From a checkpoint of a small contrastive audio-text model.
Model: log mel input, encoder arch transformer, encoder norm rmsnorm, text encoder width 128, text encoder norm rmsnorm, text encoder activation reglu.
Training: muon at rate 0.005, batches of 256.
Data: trained on babble in 24 made-up languages, each with its own sounds, syllables and stress or tones, from a formant synthesiser, 39062 training examples, 56.4 epochs.
Rows from block 3 of the audio encoder, named by matrix and row number. Rows with one number belong to one neuron. Each number is 50 + 10 x the weight over its row's rms, rounded and kept within 0 to 99. All counts start at 0. After the name is the row's rms in percent of the matrix's.
# gate: MLP gate (encoder.blocks.3.mlp.gate.weight, 672x256), inputs 0-255
# fc1: MLP up (encoder.blocks.3.mlp.fc1.weight, 672x256), inputs 0-255
# fc2: MLP down (encoder.blocks.3.mlp.fc2.weight, 256x672, transposed), outputs 0-255
gate.181 052:58 57 62 50 46 34 28 36 53 61 46 53 62 65 36 50 49 60 66 53 60 51 51 67 54 68 51 47 51 51 71 45 56 53 41 66 45 45 51 57 48 40 31 59 42 52 57 65 62 49 57 38 61 50 31 53 67 39 68 55 42 47 54 57 55 44 55 37 54 46 41 77 44 51 48 54 44 57 43 59 51 46 46 73 41 51 54 78 52 47 53 47 31 39 40 55 40 57 42 30 42 66 53 67 58 41 39 30 49 52 46 61 61 66 64 67 55 51 64 45 55 37 64 62 36 46 39 58 36 44 71 51 57 49 53 46 62 59 72 44 42 42 54 56 65 71 67 48 53 50 60 43 28 53 38 54 35 29 36 61 38 47 55 46 52 46 65 51 62 47 44 43 54 46 50 50 50 52 59 39 62 45 33 52 56 57 50 38 34 59 44 44 57 48 51 56 53 45 54 54 62 41 46 69 67 37 44 57 48 52 38 50 38 47 52 36 47 52 37 40 37 43 52 57 43 40 55 46 66 49 67 60 63 63 59 49 56 37 56 49 36 55 60 53 56 47 41 48 48 45 45 50 51 28 57 42
gate.182 128:47 25 51 48 41 57 44 42 61 39 53 47 46 44 43 41 64 52 54 39 76 52 51 47 49 57 52 51 62 31 24 24 30 37 47 58 54 38 50 50 58 50 38 63 61 51 58 58 61 42 45 53 55 48 54 53 62 45 44 45 45 55 54 23 58 65 43 49 66 43 59 72 41 53 57 36 48 40 42 49 51 31 48 58 41 43 62 47 49 64 49 73 62 30 45 69 23 52 49 67 36 52 48 45 59 70 43 59 71 39 54 61 42 48 57 63 44 40 53 41 40 43 56 51 63 48 60 49 59 60 47 49 49 49 50 54 45 51 59 32 39 42 45 47 38 51 59 52 57 37 38 61 36 44 55 38 45 38 50 36 34 43 54 48 52 53 26 54 39 38 47 43 79 41 49 57 42 51 55 55 60 66 47 66 47 51 56 44 56 64 44 48 48 61 47 47 46 46 31 53 55 31 55 64 60 37 61 55 56 38 50 55 32 43 49 47 52 48 51 43 60 51 43 52 71 30 44 47 52 53 49 52 51 56 32 50 55 53 49 60 56 58 35 55 44 54 41 44 70 68 38 50 42 41 42 42
gate.183 117:64 46 42 41 38 55 57 51 49 63 68 46 45 57 57 65 37 41 55 42 37 56 60 59 55 46 55 42 61 43 35 49 45 50 49 45 58 48 45 57 47 53 49 46 48 43 43 40 47 52 34 42 56 53 51 49 31 59 50 41 58 55 52 35 37 37 71 69 48 53 56 50 53 62 35 54 66 33 63 40 54 49 63 46 63 56 40 49 49 60 47 58 38 43 61 48 50 52 40 45 38 50 56 48 56 43 41 54 51 56 51 58 49 52 56 45 64 43 38 44 55 62 62 36 47 30 62 60 40 49 34 62 55 45 35 35 37 44 46 41 42 46 34 71 55 70 51 43 28 36 58 48 59 61 46 60 53 36 61 45 65 40 44 54 43 39 55 55 62 68 58 59 43 48 45 38 50 39 43 31 56 48 26 56 43 59 56 56 58 60 68 55 32 66 75 41 43 65 58 28 46 41 59 32 53 61 64 50 41 38 50 59 41 63 60 52 45 34 36 41 54 38 59 46 50 46 50 58 56 46 53 78 52 50 56 62 68 68 58 57 34 23 36 58 46 43 52 40 42 46 50 45 43 70 42 55
gate.184 069:44 40 46 69 27 45 32 53 42 58 44 45 58 36 61 51 65 60 41 43 52 56 51 38 57 74 58 47 50 55 50 50 49 59 31 66 67 49 64 50 53 68 51 46 58 55 59 49 42 77 30 55 41 55 48 64 58 52 41 55 64 53 69 27 43 49 52 53 59 54 37 53 63 44 63 36 45 57 59 45 60 39 54 50 45 49 44 63 47 37 52 52 41 53 58 35 48 46 66 53 55 57 54 45 34 50 50 55 45 48 42 29 57 47 34 53 48 49 61 49 44 52 55 50 48 59 62 40 48 58 51 31 54 57 57 38 46 41 52 49 58 37 50 56 53 58 56 34 55 53 48 49 63 34 48 60 57 66 57 49 40 21 49 33 59 48 25 67 38 49 42 44 64 24 51 53 51 45 47 64 38 62 70 46 44 60 40 67 48 55 63 39 56 44 56 59 37 59 53 50 47 56 64 56 51 48 39 61 61 52 40 53 48 42 26 59 33 25 49 33 65 69 62 58 37 48 48 49 60 47 60 39 58 34 63 58 49 53 60 44 67 53 48 44 40 42 50 55 33 43 44 50 58 57 54 50
fc1.181 056:54 39 46 37 41 45 46 28 54 60 34 73 57 68 45 50 59 55 64 51 48 42 43 79 52 53 45 54 48 55 55 47 45 55 50 61 36 47 42 58 58 43 32 43 59 55 62 44 61 40 62 36 50 46 28 50 68 51 54 60 44 46 52 60 52 45 62 32 41 43 34 77 64 42 55 41 46 54 45 56 40 69 47 57 52 47 42 53 47 62 71 51 43 43 45 63 45 65 48 39 54 50 57 66 57 43 31 41 56 51 44 34 64 64 45 62 46 61 53 41 63 39 82 59 47 55 39 40 55 53 79 60 60 52 45 37 49 52 70 33 40 52 58 41 49 59 72 49 44 52 33 43 23 52 43 48 37 50 62 46 35 53 63 61 41 55 51 53 64 47 44 48 51 38 46 42 54 52 64 34 50 37 55 65 61 48 43 45 34 60 53 47 64 49 47 54 58 55 48 47 53 33 55 51 67 50 59 47 53 57 51 44 40 38 34 41 48 59 51 68 61 35 41 56 42 48 57 55 49 64 48 54 56 58 57 45 55 28 52 55 57 50 42 57 56 50 43 67 34 42 50 52 49 50 53 34
fc1.182 121:52 54 53 57 60 63 58 52 57 46 54 57 59 50 40 46 53 49 66 46 49 26 58 37 53 62 40 55 53 42 69 54 42 56 55 46 56 88 51 51 42 54 40 40 48 49 43 49 69 60 58 47 56 56 45 48 56 49 50 51 46 40 58 57 50 66 49 40 39 72 47 52 61 38 25 42 37 50 41 57 56 43 65 43 61 52 45 42 67 39 43 51 36 60 48 59 46 38 40 37 57 67 43 23 56 56 52 56 46 62 51 28 48 56 28 46 64 38 43 42 58 58 48 49 64 64 37 47 41 58 46 49 74 57 48 67 70 60 47 59 61 44 55 39 41 51 69 31 61 37 46 62 39 51 53 64 26 49 37 52 55 57 54 36 32 44 39 45 33 57 58 51 50 51 66 49 52 48 57 55 64 43 40 61 58 43 37 47 50 49 51 44 58 52 41 56 40 48 52 36 50 31 36 57 42 33 47 43 47 44 42 49 55 49 55 47 55 54 37 61 59 51 57 58 39 31 26 42 49 33 44 37 40 46 59 67 45 62 46 52 54 32 43 57 51 51 31 53 54 46 45 70 43 60 53 48
fc1.183 116:25 28 39 45 51 29 47 55 28 55 46 63 40 50 58 47 57 41 66 46 52 26 40 45 56 51 58 48 43 45 47 40 60 49 49 56 57 50 53 67 52 72 40 46 49 33 33 50 53 41 53 56 45 72 59 50 62 46 40 58 55 46 41 57 53 51 49 49 67 51 50 75 59 50 37 57 55 54 44 40 56 69 49 39 52 38 54 40 46 46 73 75 66 44 43 43 47 51 58 71 42 31 53 43 54 51 52 60 35 35 58 49 59 54 49 36 57 45 62 60 66 49 45 56 59 75 42 40 56 50 52 51 32 48 58 43 44 52 36 50 57 63 60 43 46 52 54 50 59 48 38 45 61 42 49 36 47 41 69 49 33 58 43 40 45 51 60 35 40 38 34 29 41 47 38 50 54 42 73 42 46 49 47 56 61 41 68 53 54 63 39 54 55 50 55 43 31 56 62 61 44 60 40 50 44 53 45 45 38 61 50 51 49 59 59 43 58 59 44 62 56 39 52 34 68 48 57 63 41 37 40 30 58 60 50 35 45 43 45 33 48 66 46 38 52 56 36 57 51 56 61 54 52 49 41 33
fc1.184 074:52 63 66 44 71 50 51 42 48 42 44 56 52 57 60 43 49 38 56 48 70 59 62 46 54 56 42 57 60 44 32 51 54 39 50 21 49 62 32 67 52 51 54 56 40 44 57 47 59 31 58 47 52 48 64 48 58 44 60 22 53 39 40 70 58 55 55 53 35 31 60 47 36 56 45 57 51 73 52 59 46 54 46 44 61 60 67 43 51 60 41 47 72 41 21 65 56 54 48 59 42 51 40 66 64 33 42 47 55 49 58 57 54 50 60 60 44 53 43 55 52 42 55 51 49 48 47 62 51 45 53 56 40 35 41 48 52 57 41 46 49 65 47 52 64 46 58 65 53 38 50 62 54 60 47 40 36 39 51 60 57 61 40 79 49 38 82 48 61 42 57 51 36 52 50 41 43 59 58 36 55 34 34 51 46 61 52 34 51 59 42 55 50 46 45 55 70 45 46 51 49 52 58 39 45 49 48 30 19 54 53 44 48 48 62 59 63 64 59 47 45 52 34 48 56 60 42 53 37 50 33 47 34 46 41 59 51 61 50 34 46 54 47 70 46 50 50 39 66 47 68 56 54 61 50 52
fc2.181 054:42 64 46 54 56 48 56 45 53 38 36 39 48 47 48 63 39 42 47 53 43 57 50 55 42 41 50 53 36 53 66 62 40 58 43 28 70 40 45 61 72 48 72 43 43 63 51 50 55 40 56 63 44 60 59 53 46 48 39 51 58 60 50 60 51 72 39 51 66 50 58 30 34 47 59 59 63 46 54 52 72 37 47 52 56 44 43 50 48 45 50 41 43 58 47 44 64 48 55 60 43 42 45 39 39 56 43 55 48 50 52 58 36 53 56 38 57 65 50 57 53 58 36 48 46 58 56 52 41 57 38 44 43 57 49 57 39 49 42 55 48 78 63 55 70 58 56 35 49 29 31 44 46 56 41 68 55 68 81 49 44 54 59 48 53 59 70 64 42 48 55 55 29 62 43 50 32 65 46 50 42 60 36 66 52 50 63 54 76 37 49 66 54 58 36 57 42 39 50 55 42 47 60 44 52 54 62 67 31 47 34 56 51 46 62 56 45 45 52 53 24 34 48 36 33 49 50 54 55 58 55 62 51 61 49 50 59 63 50 50 46 57 40 38 59 47 60 53 58 56 36 36 34 53 46 68
fc2.182 117:62 36 34 50 49 51 48 41 39 47 46 44 61 52 53 42 32 59 44 60 52 55 68 52 61 49 48 58 52 41 55 65 54 44 45 69 54 47 46 48 48 50 38 53 57 34 48 56 30 49 38 50 47 39 37 61 52 44 52 56 49 49 45 52 67 41 30 41 56 49 56 55 47 38 45 45 63 42 51 50 47 48 47 59 61 56 58 45 37 38 66 52 50 41 56 47 54 71 40 50 60 48 31 44 39 46 68 42 75 34 39 48 44 50 33 57 49 46 37 52 53 40 49 61 58 43 35 56 28 38 34 55 44 34 58 46 46 42 35 53 39 45 47 26 46 53 64 57 73 58 33 54 42 55 32 46 68 61 52 32 56 12 64 57 60 56 80 43 44 53 55 45 55 46 47 56 35 56 56 62 42 53 58 61 53 62 66 45 40 44 56 65 73 46 45 50 43 43 49 42 54 46 53 48 68 66 44 39 65 42 44 52 56 32 64 56 61 55 65 52 57 43 54 55 36 29 40 55 63 35 58 40 58 49 44 48 44 51 47 61 45 44 55 62 59 38 48 45 61 50 40 34 49 38 48 51
fc2.183 120:67 76 26 54 51 67 49 36 51 46 35 44 51 64 40 46 65 68 46 68 57 52 52 56 53 32 44 40 58 54 55 54 42 67 32 29 56 56 45 40 53 52 51 47 54 50 44 48 46 44 46 63 61 37 37 49 44 43 59 39 32 62 57 55 51 55 47 50 60 56 62 52 49 53 50 52 63 42 49 47 38 60 46 28 39 47 42 73 37 55 44 33 52 51 53 67 57 54 58 50 51 58 52 58 49 38 50 36 59 47 45 74 46 46 50 65 44 50 49 38 62 52 44 38 39 43 56 59 44 55 50 47 57 46 67 48 38 38 53 34 38 56 55 53 41 54 54 56 48 51 53 70 34 43 71 59 60 57 48 45 42 61 55 41 42 35 72 37 40 44 45 63 58 52 45 47 55 64 49 61 46 57 44 59 52 53 43 60 57 54 55 65 52 49 30 53 39 64 30 60 40 47 48 67 26 48 54 42 50 55 47 66 65 57 52 26 32 40 43 35 59 59 58 60 63 58 36 44 47 17 55 51 52 48 43 52 60 52 45 61 48 45 37 44 44 62 35 54 56 55 59 65 47 56 30 40
fc2.184 071:37 54 52 41 55 48 50 56 52 56 49 52 32 41 42 47 42 66 59 59 32 36 42 63 28 49 51 41 53 70 65 39 30 56 65 43 61 34 60 49 41 54 47 40 69 45 57 45 54 30 43 50 54 41 57 32 54 35 43 63 56 52 53 43 44 29 36 30 49 51 44 55 34 26 40 41 64 60 31 51 58 57 48 58 56 58 54 69 46 40 49 75 60 56 52 32 43 37 55 31 44 47 34 35 52 52 62 54 49 61 53 42 47 43 53 47 60 59 33 44 55 38 66 60 52 46 58 44 50 50 38 46 46 56 66 53 46 50 51 46 47 50 55 44 48 69 53 22 80 65 63 47 61 52 54 61 62 48 43 46 44 52 62 54 35 32 51 39 28 42 31 51 60 33 45 59 52 47 33 61 57 52 56 46 50 48 61 44 53 65 61 42 49 58 31 38 48 42 51 60 48 42 53 45 47 44 51 59 54 60 58 56 55 56 39 57 54 47 58 27 46 57 60 59 56 43 55 56 64 33 52 53 67 57 55 50 55 56 38 55 52 51 42 49 51 48 58 52 47 42 53 43 65 40 67 41